From a checkpoint of a small self-supervised image encoder: trained on small charts drawn from random numbers.
Rows from expert 6 of block 5, named by matrix and row number. Rows with one number belong to one neuron. Each number is 128 + 32 x the weight over its row's rms, rounded and kept within 0 to 255. All counts start at 0. Numbers have three digits each. After the name is the row's rms in percent of the matrix's.
# up: expert up (model.blocks.5.mlp.up, 8x128x128), inputs 64-127
# down: expert down (model.blocks.5.mlp.down, 8x128x128, transposed), outputs 64-127
up.12 092:152098163158144178231146176148116116112120091128119137133136130114100107123143159116134125087136091085090108114119127129077059108133107093118118158100125190149160129107140153117143133149099121
down.12 101:114105105143131108134105077102160180118128065108176117145130120124109150153132161186085170150086117139150081168142096080199114095178126202126095138121106036112100102160148123079156141130089179
up.13 091:085128134123129208124086109118107176131124104096174125058178162136116165126125096125143128188160101100134141165134151107123140103188101078175177082129115092140152145167148122132074112135140125
down.13 092:103040172104115161078128074207117124131143134151110078162162181133152192127131072109127085119147170198099178113093140125174140116065157139063102175127169179118131142133132070190160120136122158
up.14 129:072133121077179055118105093116143114187141099115062189113087145103177172053121072137155158110155190088115074157125096155089154171133157142133071100132153124107147153164130138106064140129141125
down.14 136:149084134167139165161128104109148136116128127169118166125153163155156152070130149089090107152137114069121100054120149136120151159188128140198112130123154155131174052155067103067100147096135115
up.15 093:147097155146104103130114104133104215119060145108095125135112157158098109067128124144193145137115130165146127082126133073111172115151146096101137124160157155095058181192170116158133063140121147
down.15 094:155070140099144154153067199171171162080091176053116066139125150114128144128131202212135166152090159126191127133183117164154161098128174125114174139107082153106131081078129075144113132147148111
up.16 116:140096158147166142185146190078150079130158118116110161103060128143130145110071168121141121115180092145123112124136129094062101124156090116090138124130120206167181104129117185160098137153123051
down.16 122:102074149158110126183174107090120133164107081060120179124123127095132124116150148155097119146094082167089086123167135104192147161113130163132169121215138084143142058161140094156129096105169182
up.17 094:158111086080166125122144107157079114093139143051099120148085121153134134116136092122102097156103090109131136164125155229150100133154120146051140115155113138085185161184132115134123082147081165
down.17 094:132100157171137103145087170137123171154144143152162103134143189121119157146196082142157170197106117150150153094091112145114070108135130104096139135125125061122120118133083148148122134180121178
up.18 091:108092136168119147110140162080087139175119099120164129165099112109147126161104168115170153101195189123015135164126078149124145160132139123062173132128147088135140103178064149157122139077132078
down.18 097:097107087141154217133126164114139081095162124086155173122103127146139089116107128133110107164098183121101127100183130180085109178120183074090140162054111145144112105178132143089145149156115141
up.66 097:088154123102173114148128102144104062117122157055091066159138045139146136086095137129165071076093185132112155083145133160136142135115188105141138124161081154102173122121107128133087131106182148
down.66 112:098093080116094070114155113123130113112103093199107169147052063110163151168138142126150074144154126108148171142121071126156076086176148148085135117126069149099140134135078166087145184155114133
up.67 142:145066107080163140146122125135158136099166091130110116152066103120169054122171132124157078169180136122117132143157087121098135165119134097138200119130100107144170119170184127140132144116165113
down.67 130:134176105123169152150131132148132136133187120070102146112102073160153102157111132131140099145156111138124123144155125110119111109177151195100185157131142117094101153139160132132147111135145102
up.68 096:097070142039136136162152126158119137152159105132125155128125123149138093104123068114153142105168136129135159106115093114121097081158125060127198081161054136153164198102118128147102121113159150
down.68 116:099114073129167100087145136119112140104115137160133191099123123177145121117106175135111076180083169110104105150140142141075088147163179113178111140129135163077132152165088132098101102077063139
up.69 107:156065114141126197103166139133150132108117189105100152137168110103095115161144070040130184117141163147184113081161146140124087071117136108120129130174149155103143197105145147156134095148153166
down.69 116:147112110138129107124152136147095128092125122178144090091152116127192145113115155127154087105132148207183182173136104137083112072093189124086130134159121147156136121112081136150121144133128171
up.70 094:110138160152124131086109143152065127100181095107135102133165182113102178187117106158135100123170125114125164064088114091145079135118121171063101155090125104118141086231153154171119096085188166
down.70 109:116114119140139126142119101130161172047134095169153088164134116024136157138177105170046152086104080111130157138135104192124140173174165116101097175076121142129089146127105135041128149170118128
up.71 099:115143143148078154137111133152119187077110155099076180172156142110114087116130110090135110114152189125145157135151100154167091101167154070126138078132130165111135152165127118124165121189101119
down.71 098:138041121092124174141135170137092143080117115121136160152164114162119101137092154175117168089089116145163140108126148161070092174167116120156154134110133134160140137115154171085107106106079155
up.72 071:155098172165155141049148121123138136091152096113164162156078144141110140154110152115184125131119082166068133128136185155117197146118150111181144159168108143152143079135113106078131167103122138
down.72 080:098178127162125145133133129134096111103132140133095147129119119104164105049142136145137140172139116127089101139135160111039104139139171154078117036143141159095148135119103141136143164112181156
up.73 116:066105137163046088125170118181178099127149119136171168146156139160166133154090164129093133151123052139154186105146135126080144167136167154135115126153114181107172115080123064136169145089166154
down.73 144:132142146164177129155156055138181116139135153155090137121092150149117153116167157121110110130147073132123114117157174144150124154157107161091112076146092130131181165079113138028106150069194164
up.74 113:184175110135135128135082084173144076176200126144094134160142153080136156141098102071105164163113136132078054104180165105155134220147113109102117096118149089134101167096150159116076090122109145
down.74 109:106070115136148210133140134111165132156166099116109133136156149089175059110115102108086140121142120099153113121164121198139127100066136093116086111124166105098112037115109139083150171174138089
up.75 094:134164099093122104157160152137100161182112113117106117120132146114114121151143158122169126114121131104118122152154114162149159122121093117134119134120144194111083100152106196128086119130154122
down.75 090:156087093152103144074089127097129123057102161111119121154121116099162079147100116090095161175121128149150140142059145131079122113144144138122122070105090078150165145125154048094106111155134138
up.76 088:100115166162172096121090047114120068093146167141114151127092145154075159165120092107138131139111122153124093096133140077178140117139158057153144119115117137083075172182176111110084082131192121
down.76 088:141127152121066061119144124138104122095113173085122133061165145134130107104049122104125156155108128082083161140132142098166172123138186144144152097190171113094182138112134104100141189111191122
up.77 112:162123161118128179125101145115133108114166156103147084116118092149123129112142153129096142167136074121098122112111124089075082112163121111179088120172048107097189094134181194144155113163107137
down.77 110:131150103155159100128163121134134105146097080183101068141091180086114133145121112135179097119143175113126135140137163103152172108123116185140136145118136075141061201179088076135078183131129128
up.78 100:115089075106123176197102145116096173189130155110098091153089165176163148118082158138180141105143123135097132118129179179102153160139148139126120132076142111101186110080118162106138146146105095
down.78 109:120189151098116108085125194125134128073132179153129169125132082120158088199164117107131101081095154173062177094094099165110123183144072087112120122150132100148181115116142129103134098113131136
up.79 083:050117177134092185167101123129093089093150125135086090183138182156204139123094192189137123078068127119139180117134137184094131157101191089110092111155094194109153105141126140103145150131138147
down.79 098:180096180124160121101134144108208137062161126162155117117085116106081151171131133106183136142133083123117102170127138137179153166134099159155131138089112125160138169145086092082101124103203082
up.80 111:114052121118159143153147096115103136177151183077193161102116112144080105137080037093124195134098145119130113098136080135139108143130154129089142077135121151095133165154146136220126094136135193
down.80 118:182127131090099126111098100182108128127104131130127091086177148146137073137195109091152102124148158145121162081130160127127129081078152077172027154129183138213172061138132128099168150155094147
up.81 127:112141121101113146169122131163087125133150143174134085139188116164090115168156088132147130134071169094126133133099124171128141114125169123169136134126135125110084127210126162087152200138164138
down.81 124:083109149079073152175125102109151130151105136127143176158062120110138061118147126093144120067111091121120103057153123125107113153141138094156106169124136108133128081171136128130194148140114154
up.82 099:171136094154144148175097063114101103142093122054076159158142155153180138110139103094095150155140083128128085133130179116154143179094160180153099125158100034091133146095158135115078110131120123
down.82 093:141099138141095162120167188148177151119174122168075130133097111155075142165162137119123083139125152147109130123118152187172104086133085081143145115122102121198150176130109127173119177158151178
up.83 091:080097168153190152116086136133141149116112199160159140128123102151104134095156123135162190125106165132138126126081109120119058127155071124149157131195114134088165149124115143152112172099096115
down.83 094:135159050096081160127145148123174190158138156156095155106082167156115062068119103178135119076145160108172129112132155102106123125130125171101126130143162116095129111067132145118136111095120170
up.84 102:135169142130175082111105106137100098138113082148112117131103103126118122070090135186167170126156191119077083141129086168102103183142142119124098129109140132109159134174119157118135156103121167
down.84 100:124087123111169112135124133084118138142087086094173156160173177129149103101145121115128120122201153034123098110144169181111149158173061126141091096156115198119126060161125100098110117133118104
up.85 094:141155092173166194149153159129111129151097138101098141097078085124114158148078072113171198137124120112160063119093139143049105122112127155146064135124150128159065125077110126162101106119104154
down.85 099:123137133141097121107159138153142096112153152157099162126128158133145098077113183169139112141127105139085081142154158167153200071141150149144087153114091092116092134162110170145184086219147163
up.86 089:170116080126126101103139134176145135166108125124156160181098119123137139140107143098105130152103163182114200131103173090098130149141122140164107166148192207124176166111138074082129141086192106
down.86 087:108091115098133186133093147087099161128128125109146095137140148115179110123121083100092196106135131111149089138130166183076157104130105138154155081129102124147178077119131099176114106109104092
up.87 092:145092098092180144066119154084116075154091164129188170182096151096128092098074116158141179160123117141137115068136165089172056107117114109147103117165137150048149107106124073179138147133187141
down.87 092:151126089174121115117149130138094158089161130144131077110077144108188103175159103223149102114107135112148167113087101132116110166162156086090160144114117121128117166096137191123162172119085133
up.88 091:129112178079117151112144085111133151126132119106086148174093115206099086134142095113165145119118158109158160144153178141120071122100177183163166090154068156103152173096115067141103115154147137
down.88 105:131117122091114180129194136129148072096147083131116108144139049150101141132069124217079133170127123116129124207131111112127131161097117083140136082143160122181140122110130115183132141101145106
up.89 116:126133103118151138165150137152099234198179092163168123130172086125100197114077162133143099091122109075093132081135084104107168140098133169130129125120098145089144080164084169136164084092118126
down.89 130:111100070138082145125200132117160113142188088116095096117109077149143131118145091147161147164065140166112139116130117119102128058161164101165124141143132117118131121168128133155117121124137121
up.90 097:170135117124153170122141127115116178064138113124182181083146081163109106158130115126112164112115096085184134061151159115106210119073182096171101138150126151152091124154117123152091145119142112
down.90 094:059139161115155062160153094150058168153090153161098119176092119119069123131151103109153135117147176188103096175113115116108060117143121155121147160097137091165109127138104136162136128124127142
up.91 093:138102094073171122090164117081137069128139103095117132222168168104125113113184161116128115152114142161111143124141066181200076190108125123091084172099140102163125146197195186095084142135167113
down.91 093:153091183216155132130098115134146139115099071197135122101156186137127119108150198103145116149155095122138084154103084160081135178141133119163152153101057172142141095119063121117125136140078127
up.92 134:090166099160106156132078116141166056148181099155170119184091186107157128104123130106135068137113109110062096163146136159122148186091104193141096115112097073146151093129124132122136169167099070
down.92 145:118054073153128155088200131189108108086110134191126137067145130117125118118138171164113140157100143127158127154121126158112104119192197073167131166137155131139094100171108122138109157087102150
up.93 077:130125127141106176139187122175169113073114179114107179135108134129100140091111153146056102148112125125104133099159077144153107161191105093138130144083123127150065120132086123165140126097126113
down.93 079:124107189132136185112088065162170181090145165110139158091095116082105091167127086129072158098147190102149155168103148123081053132138098098128160140174126120062151132153147107120122121126095098
up.94 082:096123143114183156186124105108129088135155112166106084162153127068125112129169142143152150158113145135174147133199140178191113105064085069125118102129075194155114172087116133185143074144154083
down.94 081:091126099134121132146139187092072181067130083052130161103057117166161189174078173164131096136110105076116090185133148128134091205109162143119098139126098110112133139121110159093144184159125134
up.95 114:144162139132101131104117152153151127053130098120095119095202149117057104177152127103160101165126170150143113149124136118138101103175136128168110122146048128132129137200149157116119165138099146
down.95 114:161145042074123109081088164141100117214123164165139176139105120097121066115141173211141163111110119097170113135081124129142146126165170128138111179089154098102155183115143048118189103088117093
up.96 100:053162129110138131141082161097136106074171072095141074150129133141149124122144149075115088115107133103112125113145098148139125160114161098160198124131127168089186147121090134130159135126128123
down.96 107:094157144117152092028125165148155123155117144163150120112116099133097076121136110068143103121143104182125123170207108188149150153164119115089119106168081169162119165141184139129171151138114046
up.97 136:099155121125104185078167204149139074157117096097086125182156188106097118098154156093092133116078151122166147119112217104137123134074081136136141130119060134141116102074116100124146184165150153
down.97 134:126161139110106134084165206150179080127160138076088108131196115137131098147148167120096172099095142137122156130134106112123121090142136160174083124114073153082138099118150112172140178206124178
up.98 091:216126110136139121132132111150077119101163102104128113103128155074153154158156143074194123124105168073189087162110078169106162120135112154121147124125141143113167092133109166106169110163132124
down.98 089:125083075142104139144103130110167139123168113153179189129124158148089143127141140173150115155203069178079113121098159066105125122169100126144121100164124068174082100117121151142162156116085119
up.99 101:108136116112243149155132114180178118138151099123051135144097114119117099077149097102136172143138135109101115147132098114156097126087077143141090092117127120130130158076153136117118163106109159
down.99 121:159121171109113117138115133100193179119151181140140105099102108137108168174127183115142137183080114129145145170165117134132104166127119129112111069122069116089123155071081121096124087126180079
up.100 094:083132170165092141145138144177097071095120138115133118058148155123137142072105162135105167124189120138144163111129114151105122072097114165119158107077110108145103123153145062173070124146158137
down.100 089:173086123098094109098054105117116112147106080139182152135128192101108134147114084104122055134107089120124095090141123127170169103178120104112105116140119123165113090160110113103180108128123145
up.101 110:077068086080148097142164146173135126196142124154061154147132074150133106121153120132070142119129160092123120217111076091123104115096160115115124138153121096121131119100131095159117145198067095
down.101 093:149107102112137125101027089079085120126166130129152144092077156109115139136164088064188103141102123097120128118143179124162131140128155150139162105099130070117153140191123168147096077130110170
up.102 088:136128127174080148058120069122187144136133151146143167109121084215116172120143101101130125113171152111083099121159095109178173141119161121102152159089143132118106130096207199139148089100115129
down.102 078:123138128107109066123128143125126134102109140112172108109159101092146071132132149131114143130177154157087088060152209149133083067134106075139183075140151144119141045182127103123179209104185130
up.103 101:105127112096123137184158075141156144149072175074101126157119155052093047107137113122106159098151138130113177095122137127174094130095174100133092155172095128109170122128115097130123109089164163
down.103 099:097073147147170112127130167106085188119129175120105159086149093118141137130146137151085119101069150103178097148104138123110131115130158136100149094124159073127184155107185167153153070072120224
up.104 081:112126089154132154152119162148109141084127134116163076181124126081126137152136078085127141080076111177104086072099175149096091095126117121136155089117138135085092190086054099176079155148146167
down.104 083:130102101158169132127142146185088100136164097150140139108112092166186112136163140163179137156186083095125140166166104167176107157137157176106130106092143168171106074127105139019113129158182150
up.105 078:109129070166125107207093114187128149173131127165135146066091132142109156087098135149097129137160154067091139143137142097101098157149187102118111145156208165100110187174143124178156106067126140
down.105 077:143126126085103137119128184128094098099125139136140091163192095106154083164122123080151154122095087175141183107119171097122198110129180134173135075104125098086111050124173172092127138171160091
up.106 086:131189159056100138156126129185122128154165112110143170061086141190176078159134151118106138162126166103133156138065115180127072123086090162137167090110093070102174151151080090111111112175129161
down.106 097:105097082085097110156146124150128107133162153088087078179141120191068150175129109194131101191058119123162139109130160072152121119111114169078153129136118122091118078086131147155170122116150077
up.107 091:135127108126161103119124140127160128063114099108120171141130088169149161141052097117118099134131119110091117111092155155104179133075132113089125142194120108136151168200099123158075113172114112
down.107 097:104084112154093122101160110104094177072148102110158142103119142072123117169131092117114109066183155132149193145174145122129121146115158138067146138118174140184076142113044124121194147165163150
up.108 111:142132183144097126101183133158155099123174103180123178072121123153104112116105160087113149075121085163130136153158130068123162112125135140105169118136173159200117081089133123152160105091173141
down.108 103:119129137100186165098144056100127161183107141103107199114133120150130087128140147068090125156166129100158139088122106149144176060202123145166116107099081161118130135104105128096110150138102154
up.109 126:097069150144120122101152147118135126171087178125073033144129159159152172082146143104156096168142085120089094107117119127109094138124140094163059087120122122124162156146133104124138144112206109
down.109 091:142130048081146118150061189112100069106157097165141173121105065108116099102132101101134102146153170140200133127127170088132136160152107147097169159143128084114119134119082176178070160133064148
up.110 090:042139128114118181149116088140139070174119122151108094172135085123116139167121126188104169110124132068108102083161104118109172112143128094105167148204129098095087095104139167140161132176096151
down.110 094:207105067148109118100084097084100128097141134146191114141141158136051128151194112077081137171146110138171139144080142164130089107065185168103127091074170112203125131099127108151097138059132134
up.111 100:185134164119134149117137192106091139136127161114058177126153125129102126077107086143104101094092159113095157094162147112141111121159088102106135134085178095171139127159116156086169190157159140
down.111 088:129102125114092158151137148115069079142105085112116160130111155127130130100158137151125147079126152129054172142118133162109110134130060156107074141101127129130163142110081136083125101094116097
up.112 088:169111130101159096054129084122165105134137128121115161137150183090096141202123120124145087116165184159085082154093045164167133172106166135074228154124100119115105054156130120165122153149145089
down.112 096:113080142168110147144169122101126094079173078143170106107114130084161112128165112170151114201177144077109141055132139112099145169122234083164040128078139154090184117105137093107128159110086110
up.113 077:093131124083115097088131124195159127198179130160154178127117122111134132171112143103126144105124089121104116114084176092147150176075105109149160162148119134100192146175150081079158112071177123
down.113 087:101107107165121111188125149126111122169079185093096091122107087161137160080116114145061133163093206168129149124187126194088129085174140144156140102151183137152082139118077183117148163135121126
up.114 120:111097163086152153127145155119069154145128137143153151153136069170175125159165065149149099108109121154145117088106146117107143197153143208165137144156092119090100148063145130093161072092135122
down.114 100:137173102120140163119090103117177154122126121145089125080139155057113218128118189112124148166154154117141135164143136134099070108140147101116148111090080110160146120157074133192009124142105151
up.115 103:125159166123095091083118149094114098106103156182124106127060193181109146111136147136157163093092121157113132128133116102160126133112129088155071135176110187105121122144132169115118092076131119
down.115 096:167147128108074125213141150136130132140112178120194159101136085149092144150136110139127105124129140105129110100120123061076114122141168150121184147101123093166117138073207067156164092169126052
up.116 086:124140121135148101161092104119155126113078130120167078127125091075199128157138131102193123112163162121153151204159122150154156130077053156092156113118152172126110145153118090156141079179148116
down.116 081:094119123122092142118111135095184120019139113108105154121104141139122150174116137098139157126083171170113138136095170110133177124153171116133141136072134147153190089137148172132072159115177097
up.117 110:154095127094113123136102169129048167124135113126120133216093089107081141096147111116109119114152175151163132094118117154125105147170157139139076124130152116100145111167130161179167174158146140
down.117 099:123124108164149167148112115133188152147150159141095124064063122106124110140148142119140112124148132154087105140141146106129126136182082143086174113098130119128129191134081186069079154124143190
up.118 134:140178141129094147216131121207163108154111119087145127155118129111151181104143127128130139118094129113159160152131083142175118157114170106147133129187103059156115140101076115074095142157121093
down.118 099:150121068067224103101066164052016152166125133151074123119125119125121125089144109090179120156187153151077130143139147107139120120161083150178141130097124134093135100196145138174156157118106153
up.119 077:154070097168146119142087133132120131121141074146180134122096179118053137084119135177119149154158176154108121163149161111063117171176093102151153128116100109178102129100137203160184122111142100
down.119 084:140195156116111131068113152071130133169081127167133174139106148128173110082082116105166150090133098130145081136104180126166094094094078146125085088184138112138081099148099125121157126123127047
up.120 081:130125157149140140166122081105107112117104138143105136070131132078067102185115144083146155139156137108126132123097110177073119162147151166112156073154142157137057111129163051126092093133134108
down.120 085:135120101143142159095040094152130111177125121057180157173134101083126134164156076111142111189084137132087127138115141161207198115138163128158127178113137166150137127077097098108106125119153110
up.121 095:076125145163153147137150083109143146053147119117140132153141084151140073124122124086160119108097095156099148083140153126160112102073165099107165162135104111063166173140174074121126139194120143
down.121 092:142085116104096184115149118148129105175105109076193141136090120125054120140196171137132082127144189125148188204147111133182174137107137153121118090174152097169164054154118106071138149101174139
up.122 103:166068104118124110140095107135116140158136112117127152127180137148115119107110171092159082142158164098117092136073164054090101176088123123155127087144162118164121039070101108104150155150155137
down.122 089:111131107113158173149178151096135129129085134120053186179101131088154139127140120080067154122065128168108121107200141153142147048140094121138154125111147113085131218107114188169139132104093155
up.123 086:121111078168175114149128163108140149138175131096139142145144072094150155118117125124147092148170135144096067182160173188116143135061110094151036112137155126113119150121094157129147084126146063
down.123 100:142161112132118060120094151138118153151132152172093136187163088141170125113138163114164114073135103187195104146150207154146222091083107106125085153154093098143177121159193158114118095126144120
up.124 090:088183167127205104125115113109069130126133140161130142141135137132096102149111119056109169170095119134146183127049063182071087200158135160161147153095104145081103101186148145102135131151178129
down.124 093:106108077124110141154070124120137084144158094104086175147115147143101156111141062131113085144136083146142083137165127091117189110166140171132084127147175153105123104144110073123052180110115159
up.125 094:123105147134091058115149155144159143136125118094098117158186142135117135154101106079124077163103126144146134123120172167160151131074170187108063141136142063118139076130099082143162091104112113
down.125 088:158137102184145161117124178165162186115075145149169142119135144098079139116244104128106171128161141110172121093143027140130140128123093098139147122146157137157155150162071146124100136159096118
up.126 092:129163130197182108071122180116132057098143088206123078136107080152074128123141083124159120108096138134107162094123136159172119133087161157103147091146144117205222129071134109142134179125088103
down.126 089:088145154128060150158170076082122127137192093076140104173110155168206119147131160126103118157170164060106114157085148120138123138100117148140121103120118171139111142124127147132131114179111086
up.127 114:150136101144095074158065135142160058121146095157095115142150117116113139167145157060153091171168149117100107134162126098131110096139120167183129149139130146144175145172162131082150156176054113
down.127 115:131101136096183144096159096092103136183075132124143176100107191124134156131105129189107117086158119172148139159089169101156150098098199107169137120113105143140111079105180157106089144062117127